Weights of a small class-conditioned spectrogram diffusion model: arch unet, 34.7 epochs.
Rows from block 6, named by matrix and row number. Rows with one number belong to one attention dimension. Each number is 128 + 24 x the weight over its row's rms, rounded and kept within 0 to 255. All counts start at 0. After the name is the row's rms in percent of the matrix's.
# q: attention query (model.enc.2.2.attn.q.weight, 96x96), inputs 0-95
# k: attention key (model.enc.2.2.attn.k.weight, 96x96), inputs 0-95
q.41 086 [120 125 128 113 113 147 130 133 124 162 116 172  81 114 104 106 113 141 134 186 135 131  71 129 188  66 144 124  81 126 126  80 128  79 104 139 129 123 118 153 135 115 147 111 134 113 141 168 117 113 122 117 158 137 142 149 151 112 110 179 130  96 159 139 124 110 110 120 121  99 118 130 129 159  81 133 133 142 164 148 129 115 130 137 123 132 147  84 141 124 115 171 124  98 108 155]
k.41 104 [115 110 127 126 152 177 136 148 122 122 158 135 143 150 124 169  62 131 139  89 162 158  85 137 167 180 121 115 147 109 147  96 122  95  89 126 141  81 108  70 137 114 138  91 155 109  78 114 141 154 128 124 171 108 162 145 150 146 106 149 131 152 126  94 128 112 120 131 118 112 150  98 159 151 121 142 127 102 114 135 126 109 119 142 120 154 136 108 121 137 137 167 146 140 116 117]
q.42 112 [136 128 100 104  99 122 116 148 116 157 121 145 132  73 119 119  79 157 137 132 118 184  96 139  69 118 144 133 135 136 185 129 121 145 112 153 113 135 118 152 136 137 140 105 127 122 121 140 114 144  97 127 140  99 144 124 151 142 171 137  87 144 128 147 135 103 121 148  90 123 169 130 111 122 139 111 141 112 199 166 136 125 132 114 118 138 147  56 122  86 113 117 119 123 173 136]
k.42 128 [ 94 143 107 107 131 142 129 112 125 132 107 147 149 122 102 133 108 149 136 112 133 164 115 126 110 121 184 131  88 132  87 105 102 171 132 119 167 121  79  73 128 163 113 144 120 108 125  82 129  87 146 127 130 145 119 149 156 183 162 115 146 150 131 102 130 142 137  98 127 127  96  97  95 173 123 125  87  81 141 165 126 123 130 125 113 149 133  96 129  81 136 118 142 118 142 102]
q.43 082 [154 109 141 195 120 111 122 120 124 118 133 131 120 145 124 164 108 125 124 114 133  80 122 136 145 107 104 112 122 114 131  98 169 138  78 128 165 119 146 138 138 133  99 152 142 121 127 179 100 103 102 124 146 134 180 142 145 138 100 142  96 117 131 121 135 120 136 149 113  60 157  87 142 121 150  99 118 112 139 118  94 116 150 137 132 169 140 150 198 132 139 123 147 163  83 109]
k.43 090 [136 103 129 139 148 142 118 123 112 163 143 147 115 135 133  95  89 127 159 120 126  68 103 126  88 103 129 145 156 148 116 134 140 115 121 140 129 116 191 110 116 111 109 139 137 138 158 130  97 136 165 143  85 134  77  92  96 155 140 176 151 147 166 166 105  81 118 126 120 140 125 115 137 145 115 111 119 152 119  87 106 154 116 184 102 121 115 143 158 167 149 131 154 151 126 141]
q.44 082 [159 127 121 169 138 112 156 136 119 111  56 100 150  88 139 139  70 123 124 126 134 125 122 161  93 143 138 168 131 150 125 166 162 119 152 130 140 138 126 104 136 130 118  72 115 119 106  99 101 149 136 159 151 124 136 125  84 104 148  96 102 123 113 153 130 124 115 145 154 157 182 116 138 131 119 137 139 144 141 152 146 148 144  77 106 135 119 142 102 104 107  98 101 170 121 164]
k.44 092 [ 98  89  83 112 130 143 138  82 155 123 115 120 150 129 139 124  93 156  97 114 127 199 147 144 142 110 181 118 133 141 110 149 149 147 100 124 111 125 131 144 153 145 111 124 110 126 134 136 133  95 111 101 102 155 140 120  80 190 191 124  88 130 110 106 107 127 143 172 112 150 123 113 137 157 133 114 111 138 134 128 134 133 129 109 167 102 105 129  94 119 111  87 109  96 140 110]
q.45 091 [167 129 164 147 157 129 101 140 142 162 120 117 126 157 144 115 121 132 131 111 110 134 109 162 141 107 143 137 139 146 150 168 117 132 117 172 132  90 125 119 123 131 156  79 111 119 139 102 101 120 121 123 148 122 170 143 105 113 128 135 126  76 130  62 118 130 121 114 176 208 133 110  72  94 119 134 123 137 111 134 157 121 113 125 147 130 133 164 142  95 131 147  82 115 160 102]
k.45 092 [ 97 163 150  92 140 139  99 123 157 160 123 125 136 150 136 107 123 147  92 147 119 141 179  98 161 159 137 143 158 168 142 141  93 126 133 117 158 102 165 108 115 104 129 155 110  90  95 122  84 134 184 150 130 161 139 128 129 112 154 107 133 140 107 131 124 153 113 133 107 185 101 105 129 160 116 114 145 167 127 135 136 136  77 149 120 132 161 117 144 119 104 111  84 114  91 128]
q.46 078 [ 95  96 130 143 132 159 133 153 117 110  97 153 119 117 142 111 177 107 159 204 115 163 163 109 118 114 107 140 153 124 109 128 128 117 162 130 132 106 142 110 102 171  73 146 111 138  83 106 154 153 118 121 144 117 100 112 125 126 105 140 117 157 144 146 112 111 123 160 134 140 160 202 116 137 119 104 137 114 103 134  87 113 114 115 108 109 143 126 154 103 133  96 102 101 114 157]
k.46 084 [119 139 107 132 113 130 164 121 134 118 111 169 130 155 163 117 117 174 163  97 123 173 104 128 143 130 103  99 149 127 143  99 128 143 123 104 136 125 133 141 106 111 125 128 148 144 144 134 183 181  82 103 102  86  70 115 158  82 122 138 153 136 134 131 138 103 128  94 131 161 120  57 134 147 109 167 131  97 115 138 135 113 156 133 144 101 147 137 113 139 140 104 110 171 138 138]
q.47 093 [135 170 137 151 107 121 145 154 150  80 144 103  95 134 151 148 140  82 127  85 168 114 115 110 137 109 111 124 120 146 149 128 128 135 147 108 138 121 157 153 129 144 141 139 127 117 132 129 100 124 128 114 101 111  99 142 134 120 157 118  91 128 174 146 131 130 130 109  80  88 140  82 136 187 101 118 116 119 148 111 119 178 121 118  96  99 110 164 193 150 182 145 119 143 127 147]
k.47 096 [132  96 173 104 105 142 143 106 118 113 153 155 104 138 125 154 147 115 124 143 105 119 112 112 103  71 129 144 160 131 118 153 135 159 128 123 147 108 148  94 131 136  92 152 102  95 115 108 128 149 127 141  99 116 125 116 109 125 160 177 155 134 115 117 139  82 108 145  92 106 143 165 124 115 165 151 125  97 156 107  88 148 104 156 107 142  94 140  92 147 170 173 135 103 125 182]
q.48 109 [109 148  82 120 136 162 108 150 167 147 128 121 136 158 133 139 128 136 150 137 104 115 130 139 122 107 123 150 159 114 110 141 151 102 139 113  94 139 161 129 123 138 121 121 124 153 132  99  63 167 117 113 106 106 108 129 110 102 163 140  96 140 144 113 176 155 107  95 111 151 124  80 127 149  72 127 187 142 108 157 167 118 107 110  79 109 130 104 117 101 158  98 131 147 155 144]
k.48 118 [ 94 136  93  89 140 153 159 150 143  96 112 129 131 143 145 105 125 155 124 121  90 168 173 139 157 107 165 101 156 124 118 106 105 150 140 105 114 104 114 144 134 100 106 161 100 107 121 116 135 111  97 111 131 142 149 157 163 168  73 132 159 150 134  81 149 148 129 107 116 134 141 118 117 124 158 102 157 103 144 158  64 105 117  87 117 118 121  87 108 124 128 127 119 133 164 115]
q.49 109 [133 121 135 117 106  84 115 123 119 130 112  98 127  91  91 138 115 137 116 151 157 171 122 100 132 135 125 146 132 135 116 158 105 176 151 137 114 118 152 145 112 135 138 141 165 106 106 151 103 102  93 151 163  89 123 118 130 148 134 134 133 138 114 174 141 164 130 159 109  59 101 169 132 138 153 148 101  69 177 122 141 145 124 172 141 152 124  86  91 125 108 137 116 120 115 148]
k.49 116 [150 102 150 134  99 105 128 129 137  93 118 150 110 144 121 145 131 106 155 101  88 151  77 132 102 125 112 150 108 155  88 148 116 113 118 130 131 140  95  67 151 133 128 137 137 155 139 184 118  74 148 138 109 123 120 145 122 130 123 109  98 115 111 130 166 143 132 126 143  84  89 143 131 183 103 147 133 113 140 127 153 192 177 153 134 146 115 113 151 138 114 133 117  91  94 137]
q.50 104 [136 122 157  93 137  96 115 138  88  88 126 151  98  87 117 117 125 121 129 182 115 159 102 133 113 143 127 149  98 146 147 111 131 117 117 157  91 148 127 112 117 126 139 156 125  99 117 130 167 139 119 138 129 112 167 134  89 128 133 171 160 148 134 179  87 114 126 160 112 131 101  78  94 148 156  95 111 169 111 121 129 123 104  76 128 124 170 141 124 100 162 122 151 110 134  93]
k.50 101 [109 121 117 141 127  77 120 118 163 103 118 131 117 132 102 146 132 181 124 132 114 175 116 117  61  90 126 134 104 115 104 139  97 107 159 114 124  92 116 136 112 160 149 147 153 139 128 143 120 150 155 140 183 139 152 175 106  94 156 147 158 132 129 151 120 120 147  91 182 125 138 135  98 147 107 127 128 111  81 110 137 119 135 119 112 126 148 135  84 103 110 106 126 167 165 141]
q.51 086 [118  68  98 132 113 113 132 150 120 152 141 138 152  96 152  90 147 130 165 153 108 138 131  99 109 157  61 125 117 161 142 129 143 118 124 122 106 145 129 111 100 185 172 154 146 163 126 119 155 141 147 166  93 125 105 147 142 106 106 145 119 164 132 104 144 151  84 125  82 137 107  97 151 143 123 150 153 126 115 131 115 151 119 102 123 115 118 117 122 121 171  95 110  80 116 143]
k.51 093 [ 73 156 129 126 125  77 142 137 134 120 122 128 118 103 121 139 122 128 111 106 149 164 130 104 129 127 132  94 142  99 106 105 111 159 181 135 109  99 124 193 123 172 154 105 129 132 127 176 141 112 108 135 176  89 133 199 176 135 120 135 138 130 147 120 154 160 115 124 142 119 159 123  87 108 137 132 164  78 152 142 131 116 152 118 133 103 121 113  97 113 128 123 132 134 120 147]
q.52 118 [ 97  79 154 123 135 136 134 130 174  80 119 109 147 125 156 112 120 155 109 100 127 111 116 132 164 109  87 144 165 171 135 125 112 119  93 135 149 126 109 148 141 117 109 126 121 143 137 120 134 114 175 114 128 142 148 127 132 152 143 122 160  71  96 104  88 110 177 111 132 153 135 129 171  70 103 128 128 152 102 129 169 112 134 162 134 145 127 165 112  92 133 133  89 129  99 105]
k.52 115 [110 137 157 137 129 104 123 136 107 131 124 123 168  87 130 127 133 116  98 133 131  96  78 145 141 145 127 167 128 146  87 159 118 113 128 165 105 160 165 155 151 110 105 145 123 112 143 132 146 158 114  87 165 141  87 130 109 156 139 133 133 123 126  79  70 138 145 127 105 203 138 116 124  90 140 137 126 194 133 144 152 112 144 123 116 139 131 106 152 107 123 128  94  90 137 114]
q.53 087 [107 113 106 102 127 128 136  74 114 196 179 129 141 123 108 146 135 127 102 151  98 160 109 101 148 116 139 101 127 122 156 102 117 130 130 173 122 119 101 148 141 124  94 134 139  94 129 149 141  82 155 102 115  99 128 134 150 136 113 139 125 155 121 121 126 102 119 103 169 120 102 171 176 137 151 121  91 113 176 133 109 129 144 171 168 137 131  83  99 156 117 147 149 111 129 147]
k.53 087 [127 159 129 162 135 135  91 118  80 151 129 152 117 126  98 153 151  73 157 145 151 124  95 140 138 193 100 138  98 118 149  99 139 142  94 137 163 161 102 103 151 145 151 120 118 117 112 117 121 105 135 138 147  82 172 144 148 134 108 141 146 111 114 138 148 128  96 116 142 111 127 116 100 143 123 150  76 121  87  99 147 125 136 134 150 156 151 132 162 150 151 101 180 130  91 125]
q.54 084 [ 99  80 116 116 166 135 141 166 132 130 105  93 135 103 144 109  68 116 153 124 152 138 139 119  94 132 176 117 103 167 148 121 125 147 157 135 104 127 119  71 105 132 129 130 109 153 126 143 107 140 135 127 125 111 100 101 140 135 144 138 146 124 139 136 112 140 124 171 157 136 123 192 204 113 126 135 146 129 134 113 117 117 133 133 141 125  83 128 124  87 104 110 107  89 127 181]
k.54 088 [ 98 103 102 134 132 129 141 108 118 143 118 102 138  93 138 177 115 104 145 122 120 179 134 134 128 164 132  96 123 115 141 153 101 149 161 142 125 182  80 138 154 126 124 126 128 151 131 148 139 129  63 113 120  86 122 119 142 152 165 121 109 125 118 109 151 140 136 145 156 117 108  92 103 191 115 146 125 111 157 105 175  96 163 145 154 145 127 124 167  83 150 124 123 106 119 101]
q.55 087 [ 97 141 155 135 111 104 125 116 130 107 133  91 104 159 143 129 131 107 140 124 113 134 125 128 165 113 144 125 110 144 127  94 123 122 129 100 116 124 124 129 169 164 147 175 148 147 127  96 137 106 145  91 125 108 165 118 131 181 136 146 132 114  78 143 119 148 142 141 115  81  85 160  98 147 154  99 102 135 150 108 166 142 122 147 139 111 115 196  90 105 138 134  71 125 141 177]
k.55 088 [133 119 181 151  96 133  64 119 102 125 145  95 104 136 129 143 170 107 128 137 112 133 101 170  99  98 109 101 121 122 111 134 131  92 159 149 159 127 150 115 125 126 133 145 107 132 102 184 138 135 181 142 132 107 124  65 157 108 130 123 133  96 131  93 141 121 143 121 158 135  84 163 134 166 116 123 163 122 166 153 131 115 154 137 136 113 105 159 114 150 141 129 144 150 161 148]
q.56 101 [122 155 119 148 137 124 144 192 168  95 128 122 125  70 116 143  81 120 131 116 165 135 116 134  95 147 127 142 118 142 180 134 168 120 152 129 146 134 156 142 122 132 109 134  90 113 123  98 124 102 129 115 134 126 118 146  88 130 153 146 114 130 122 145  91 127 126 158 142 168 141 120 148 121 126 143 155 140 131 133 130 122 174 116 161 112  99 140 184  60 122  72  89 125 134 115]
k.56 099 [113 138  89  90 102 120 156 125  85 133 132 179 160 142 156 164  65 115 121 125 101 156 111 149 118 108 161 109 153 124 123 185  92 189 145 106 128 122 116 115 120 167 118 118 123 125 138 112 133 144  71 125 114 118 145  98  99 167 176 128 137  98 124 121 118 133 134 106 137 187 131 107 119 134 164 133 130 134 117 109 135 126 133  97 152 127 127 142 140 112  92 120 120 107 154 121]
q.57 095 [144 128 127 140 133 137 101 136 154 113 124 188  93 137 122  85 135 150 154 122 171 117 124 139 129  85 110 113 138 128 129 129  81  87 162 110 167 140 140 195  99 123 105 171 127 170 135  96 158 136 146 135  97 126 127 134 147  96 130 104 162 137 133 148 140 115 129 128 133 117 149  78 139  97 135 137 169 124 126 141 134 114 120  96  93 121 151 110 145  95 146 133 142 168  72 130]
k.57 108 [141 104 145 126 133 149 134 109  92 117 139 143 169 122 151 108 105 128 134 101 157  95 113 135  60 123 138 147 170 173 100 113 110 147 101 146 111 147 159 140 132 132 168 176 133 140 132  82 160 159 113  89 116 123 111 130 123 131 126 110 129 127 138 152  94 126 140 151  71 134 168 145 142  50 158 121 140 119 145 141 127 104 129 116 120 113  89 138 135  80 114 132 121 142 143 127]
q.58 074 [ 86  89 142 157 136 115 125 105 123  82 134 146 148 128 127 158 121 132  89 143  86 128 172 101 183 103 136 151 147 182 139 119 161 116 120 151 135 124 168 102 122 116 153 156 119 137 116 141  83 120 176 113 112 159 124 141 105 137  50 135 126 120 134 162  93 120 113 152 123 132 131 157 112  79 111  92 125 111 143 138 135 106 128 128 119 154 104 110 121 125 140 100 148 117 146 110]
k.58 080 [118 138 129 162 121  74 129 112  87 137 137 178 177 129 146 173  77 138 141  89  83 120 112 136 147 109 101 128 176 137 150 145 104 114 145 121 107 151 150 169 130 104 107 117 141 118 146 168  89 126 166 140 119 112 124 123 108  98 100 124 161 140 145 164 136  92 137 137 187 140 140 116 138 142 115 157 150 136 112 117 150 131 139 115 124 136 108 109 115 155 149 109 133 143 138  75]
q.59 101 [127 119 126 181 161 110 114 113 114  99 115 136 147 130 104 135 129  71 133 191 135 121  95 134 136 114  92 152 128 130 132 143 154 134 122 134 106 135 159 114 116 132 110 194 124 103 114 145 154 161 147 140 142 132 144 108  81 135 111 158 142 161 158 159 126 114 125 130 135 135 112  85 135 138  90 105 115 151  73 128 131 137 132 161  90 144 169 130  98 142 125 128 166 137  73 104]
k.59 104 [107  85  94 164 149 116 105 139 141  89 136 167 127 147 109 119 108 141 147 127  86 148 105 123 124 105  91 119 131 169 146 140 181 127 124 131  96 133 129 144 121 114 128 136 141 155 165 132 132 151 118 121 184 122 145 178  53 135 104 174 133 140 141 162 137  84 128 104 125 141 174 117 106 107 135  99 134 144  77 105 121 147 151 139 107 108 147 149 117 113 113 127 135 130 110 149]
q.60 083 [159  88 131 110 126 119 110 140 143 179 126 128 144 174 135 122 161 141 124 145 114 118  90 146 105 171 126 132 152 136 103 163 132 141 129 133 114 112  87 106 156 121 141  96 161 124 129 132 200 119 102 139 141 148  74 142 119 113  88 126 118 130 125  92 177 155 121  81 119 104 119 104 102 147 170 158 138 131  96 132 129 141 100 139 103 141 136  99  75 130 120 121 138 137 151 101]
k.60 077 [156 135 176 176 104 189 126 110 143 104 113  91 105 129  94 133 147 106 115 164 174 118 143 128 136 122 110 129 107 125 109 105 111 147 118 110 146  91  96 148 143 135 103  81 132 143 113 125 133 134 146 145 143 152 150 162 153 136 113 109 103 110 156 185 161 158 121 113  93 113 108 139 139 121 139  78 119 115 113 206 151 132 120 135 132 113 144 123 148 105 106 119 112 123  97 123]
q.61 102 [117 131 125 112 137 130 137 196 137  73 102 128  88 137  72 107 134 115 120 129 141 122 140 124 118 109 115 123 151 118 124 141 103 131 120  85 134 162 155 190 114 146 100 197 103 132 106 155 163 156  97 127 136 113  92 110 150 149 157 161 105 143 126 149 133 104 152 109 114 135 120 118 144 102 125 103 170 149 105 118 119 127 143 141 113  97 182 131 103 115 125 152 125 114 100 107]
k.61 107 [139 107 130 130 128 136 142 146 135  68 129  88 151 134 127 103 126 145 137 123 104 123  83 146 119  77 103 138 118 164 106 142 141 151 133 112 118 162 143 107  96 119 167 156 144 133 165  98 156 141  92 169 165 159  81 130 109 120  78 145 132 122 153 145  97 116 147  80 113 108 141  99 106 119 128 142 146 151 127 136 137 135 170 122 100 100 163 139 125  76 121 154 103 103 149 146]
q.62 091 [143 139 155  75  89  82 132 148  68 109 124 145  90 164 157 127 144 135 130 113 100 167 120 147 130 123 123 163 140 128 140 163 101 143 150 146 136 125  67  99 106 114 139 121 123 119 106 147 164 100 138 108 200 117 129 139 143 129 113  87 129 171 110 112 112 144 177 134 179 113 110 144 138 139 150 128 118 134 124 111 117 110 154 104 144 132 144  97 137 125 148 161 118 122 120 137]
k.62 095 [172 136 147 136 112 157 143  92 109 102 125 119  88 114  80 140 172 109 141 135 173 124  71 104 146 147 118 153 144 115  90 154 117 102  89 115 154 112 125 134 117 137 136 137 142 125 124 116 115 155 140 124 124 125  92 151 142 109 174 112 131 112 131 168 123 140 142  98 161 131  67 140 114 115  91 145  90 130 148 125 121 136 115 167 180 140 155 134 119  82 138 127 106 169 128 152]
q.63 092 [154 159 128 108 123 104 141 143  76 135 134 122 152 164 127 181  99 157 103 126 118 142 113 109 173 131 143 153 126 105 117 122 135 132 128 115 142 117 151  97 134 129 143 121  90 120 105 172  54 142  95 106 183 115 152 129 156 128 152 139  74 130 118 149 138 122 110 118 149 120 127 106 106 139 115 118 146  89 135 107 197  89 150 118 134 152 161  99 140 127 123 111 126 151 148 128]
k.63 098 [124 127 132 102 165 142 117 130 150  86 135 145 147 143 124 148  98 125 155 109 125 177 129 121 171 112 159 151 130 116 106 122 130 124 115 132 127 111 146  80 140 115 110 132 153 103 171 146  97  82 200 116 128 155 107 126 156 160 101 142 150 169 146 110 138 136 103 114 179 118  58 122 148 163 103 114 127 142 115  87 118 137 105 121 128 131 163 120 114 149 150 134 111 153 159 124]
q.64 093 [133 159 150 146 119 102  89  96 137 142 115 108 103  99 138 141 139 122 153 149 174 167 116 136 174 115 126 123 129 138 104 144 100 171 124 124 110  99 122  77 109 112 129 150 106 121  95 132 109  92 141 153 141 128 145 150 147 112  64 103  75 117 121 155 129 146 118 117  82 108  97 174 151 150 104 114 132  95 154 134 107 157 144 130 108 120 134 168  79 132 134 138 129 156 147 103]
k.64 092 [138 155 148 135 180 104 141 152 124  98 102 142  79  97 174 126 117 121 149 115 157 119 116 136 127 142 141 102 123 131 116  79 123 165 158 156 135 121 101 110 134 106 159 116 125 160 117 105 136 112 128 135 112  92  86 174 126 145 117  94 148 114 145 147  75 160 129 152 125  89  90 121 109 163  93 139 122 111 134 169 123 153 134 134  96 141 126 155  72 125 132 103 139 172 141 133]
q.65 086 [143 145 124 113 147 128 140 123  99  91  94 119 153 100 159 195 168  95 110 115 101 110 131 146 104 144 168 165 136 115 135 150 168 120 108 142  89 140 157 123 155 159 178 106 121 126 149 147 126 106 130  97  88 102 125 146 121 129 159 113 111 140 123 119 136 147  95 106 143  82 147 104 183 138 141 118 131 113 145  98 150 136 117  84 132 108 152 119 105 146 125  79 136 118 146 101]
k.65 093 [136 117  81 112 112  73 144 139 113 169 128 161 140 172 110 158 117 132 125 126  96 128 123 143 114 107 115 106  54 105 149 113 107 124 112  93 132 145 109 190 120 108 129 153 136 163 143 119 159 147 123 126 118 124 156 152 113 172 118 139 153 142 144 133 120 104 158 102 117 131 131 106 154 109 124 104 153 129 131 119 139 137 105 134 120 115 200 107 117 116 120 170 133  69 128 151]
q.66 090 [128 104 131  70 101 121 135 108  91 120 102 153 145 148 186 129 139 115 128 121 149 125 130 124  89 134 112 118 138 146 135 159 134 100 158 125 145 150 169  89 105 175 148  89 125 157 150 158  82 159 152 167 132 115 132  96 105 107 148 114 111 150 148  96 114 170 123 100 127 150  86 105 114 150 171 123 136 178 139 122 147 103 123 124 149 115 137  96 143 101 170 111 123 126 133 134]
k.66 102 [144 128 137 115 115 173 144 148 116 116 168 120 148 112 114 101 130 135 123 131 138 125  92 164  98 112 122 103 170 113 149 162 157 134  98 116 117 159 111 128 123 101 131 164 129 158 112 130 137 118 109 101 153 106 150 112 135 118 155 138 116 133 146 146  56  91 157 161 102 150 170  77 174  90 162 121 134 145 160  90 152 121 135 120 161  78 125 114 140 117 115 154 112  95 144 130]
q.67 077 [101 152 102 121 117 127 118 127 101  92  98 136 118 152 121 149 130  85 150 101 130 143 154 101  80 158 143 101 144 178 132 130 145 139 107  98 135 147 149 144 135 149 131 143 152 173 141 150 100 127 132 136 128 165 127 123 154  92  84 114 118 121 172 122 139 145 129  87 131 115 108 197 123 130 150 100 104 137 145 128 152 130  79  95  92 128 121 128 159 113  96  83 167 121 140 158]
k.67 085 [156  90 120 167 121 111 154 111 129 123 128 124 134 141  90 140 145 125 133 178 134 125  91 119 164 133 110 137 162 136 123  89 124 133  89 152  86 185 158 139 145 148 126 140 120 140 114 109 130 136 159 102 113 114 135 133 131 122 162 150 146 113 102 130 100 128 121  85 120  91 170  71 142 132 148 148 186 115 112  73 108 142 160 100 123 120 156 140 107 140 122 170 142 107 117  97]
q.68 079 [109 113 161  89 161 129 138  86 109 164 132 182  85 117 139 142 135 125 121 135 112 105 151 182 143 124 116 166  88  88 110 116 132 170  97 110 115 146 115 129 119 153 140 147 135 114 136 147 177 142 111 178 148 122 158  91 128 135 114 125 142 117 127 162 124 147 130 109 128 112 105 148 138 104 136  86  91 113 123 144 166 143  66 111 149 119 115 111 139 174 140 132 155 116 109 146]
k.68 081 [105 108 117  90 108 112 169  99 105 146 165 166 134  88 141 122 125 122 136 152 130 146 129 129 150  93 121 161 101 193 165 109 130 106 144 150 109 156  95 130 144 136 152 135 173 101  93 123 121 104 155 148  99 125 142 142 117 123 115 126 113 137 136  96 134 177 169 138 148  99 128 114 106 151 120 148 122 103 160  91 144 108 152 150 153 113 107 119 112 165 103 103 132  68 113 145]
q.69 089 [100 106 146 110  72 157 144 131 105 112 162 153 131 159 186 143 123  99 158 128 131 108 107 120 114 146 154 146 112 139 136 113 130  62  89 121 114 118 173  99 102 114  99 124 136 102 128 125 117 105 105 141 131 130 148 128 133 127 157 121 140  85 113  96 142 140 157  91 103 141 124 139 136 117  92 175 134 133 139 104 172 116 106 101 143 185 100 124 127 153 155 125 143 165 161 115]
k.69 087 [159 116 122 144  96 124 112 165 127 139 102 156 125 135 124 138 167 114 163  73 121 178 100  99 159 106 140 135 130 122 144 160 114 161  97 104  98 129 148  84 125 130  98 151 104 146 139 156 140  96 134 142 101 130 159 151 141 148 139 120 134 123 126  80 113 100 129  89 143 117 170 135 153 119 112 124 123 118 155 142 120 113 103 194 162 144 183 138 154  98 136 135 103  95 142 133]
q.70 099 [129 112 138  98  83 120 114 148 112 130  96 106 113 150 118  78 129 151  95 121 128 129 167 125 118 146 137 130 120 160 167 145  92 129 177 139 122 124 116 158 137 160 181 109 136 136 169 133 123 164 147 128 124 112 151 129 162 158 119 124 135 166 116 147 131  80  88 149 125 129 109 123  51 139 141 105 139 175 162 144 111 167 131 108 160  98 119 140 120 106 145 141 107 136  97 136]
k.70 101 [143 114 167 139 112 157 149 100 144 122 137  67 144 163 136  86 139 157 134 142 162  97 124 119 102 152 139  91 141 159 137 103 161  94 138 114  95 147 169 138 113 118 140 169 121 126 101  86 156  97  84 119  93 122 112 111 107 146 112 127 130 157 169 162 110 133 136 142  87 153 119 123  82 131 188 132 125 167 120 121 147 135 134  97 114  88 121 136 125 129 117 120 126 145 153 119]
q.71 102 [124 127 141  98 101 142 157 128 107 162  77  83 145 166 150 120 125 135 119 144 152 129 114 121 129 131 120 131 150  97 115 117 118 117  92 128 103 131 145 102 109 157 175 145 128 153 178 123  70 127 123 137 139 114 131 130 141 136 112 130  93 104 117  74 143 110  98  96 137 135 126 134 146 160 122 147  66 162 144 103 132 147 119 153 155 129 144 138 137 138 174 161 109 105 181 174]
k.71 104 [134 125 129  94 112 134 132 161 128 118 159 110 137 151 126 129 162 150 133 100 130 154 104 139 137 121  95 130 165 141 122 103 128 136 134 141 143  99 114 109 100  93 169 136 156 154  94  91 116  88  93 133 100 132 125 113 135 137 163 165 113  96 121 111  83 134 131  65 114 163 144 117 137 138 118 120 125 173 165 126 109 149  72 145 132 111 165 173  80 148 131 142 135 104 170 148]
q.72 100 [140 117 131 139 136 112 102 127 160 159 132 129 173 153 104 127 145 144  98 128 135  91 101 121 123  93 162 130 145 124 137 118 121 102 150 101 162 122 171  90  85 143  92 159 149 151 117 102  99  60 136 142 113 121 134 124 125 110 141 112 157  82 147  98 146 183 124 149 134 157 111 117 101 151 165 122 119 120 161 108  99 111 133 147 133 114 131 120 171  92 118 168 150 124 161  95]
k.72 100 [112 144 147 133 173 136 119 150 142 118 173 124 127 117 128 136 142 135 176 108 128 131  91 157 158 137 143 106 154 140 132 145 146 105 145 174 124 123 112 109 121 110 146 113 130 161 108 138 113 113 130 156 114 132  82  93 158  76 161  87 135  98  88 109 115 126 162 147 106 125 150 185 112 126 114 160 122 138  98 170 100  99 126 106 167 149 131 152 170 156 132 134 110 163 123  86]
q.73 096 [136 153 127  70  98 158 139 128 109 107 165 122 152 134 171 151 125 134 130 106  83 103 126 160 126 128  86 117 107 169 125 119 118 119  87 117 117 102  90 179 133 113 152 149 118 156 148  98 105 176 169 128 135 126 110 117 126 111 125 109 121 126 144 106 114 118 120 109 161 145 137 123 193  89  93 114 148 176 100 131 137 134 181 160 142 138 125 135 117 124 103 129 120 128 147 155]
k.73 115 [177 111 115 128  93 176 125 103 135 138 149 138 105 141 136 158 114 154 135 150  93 104  89 155  78  83 121 166 177 105 121 135 119 159  97 127 156 105 107 141 106 117 159  98 102 133 148 115  94 149 153 106 149 148 135 163 111 129 127 163 120 144 114 133 147 140 104 112 161 169 143 104 148 111 141  75 132 131  99 109 130 154  83 127 122 144 135 113 134 165 131 135 141  83 128 138]
q.74 125 [149 113 131 128 104 137 135 141 161 161 162 144 109 107 101  87 136 123 134  99 150 148 109 126 108 126 118 117 118 143 148 154 125 118 114 160 182 146 153 152  96 100  71 174 149  75 159 125 161  93 139 121 141 119 142 110 129 117  80 122 148 129  98 166 116 122 150 152 114 129 145 140 102 111 138 116 135 127 133 101  82 150 159 125 126 120 150 129 176 107 115 123 162 119  88  71]
k.74 130 [139 112 129 106 136 159 149 116 156 105 129  97  90 119 138 121 151 106 129 146 163 140 130  88 144 149 149 121 135 140 141 120 120 117 154 143 148 165  99 116 138 157 132 153 121  91 181 153 111 104 125 137 127  90 120  80 124  94  87 104 144 132 129 105 175 158 107 156 159 133  93 131  90 175 123 139  80  96 120 154 132 120 127  88 161 125 122 136 185 144 127  94 107 154 108 113]
q.75 098 [134 142 154 150 132  81 126 126 124  76 129 140 101  90 147 145 104 117 137 133 127 101 172 117 132 174 126  93 121 157 123 118 121 114 127 108 121 107 173 134 114 130 110 150 144 114 134 142 106 113 178 114 106 108 154  79 155 145 177 156 135 113  76 158 135 136 127 155 130 143 108 168  86  93 142 119 161 157 121  86 129 163 143 151 132 126 132 138 134  84 126 113  88 124 129  90]
k.75 101 [165 109 118 152 175 111 135 109 129 118 170 113  82 120 114 110 140 115 121 126 158 135 113 175  93 164 133  64 134  95 138 120 133 148  76 103  97 120 154 143 173 136 110 133 126 123 130 137 120 103 131 128 138 156 162 176 150 159 131 108 137 156  98 136 101 143  96 146 142 122 142 108 106 126 168  99 136 107  88 125 131 146 100 132 110 140 116 153 176 145 138 153 168 117 108 104]
q.76 097 [138 149 141 100 134 127 162 147 133 136 107 144 108 148 132 133  97 112 143 148 180 128 126 163  91 100 158 125 106 116  82 149 131 138 106 142 149 145 134 125 121 140 110  91 123 163 137 152 128 181 104  83 150 120 101 122 143 119 174 179 154 168 133 106 110 147 129 142 122 135  92 168 146 128 141 136  98 131 147 119 118 173 119 133 143  83 147 142 129 107 140 105  98  88 159  69]
k.76 110 [159 107 113 118 130 132 127 139  79 151 167 138 121 142  90 107 102 110  93 113  84 131 106 156 141 117  89 152 152 102 103 103 144 128  76  91 112 147 144 131 144 127 114 103 138 127 144 115 149 105 138  98 162 123 126 138 148 194 145 162 159 123 145 121  82 108 106 168 136 120 125 163 141 106 148 133 125 113 164  96 126 146 152  92 145 118 114 137 162 132 105 106 160 105 154  85]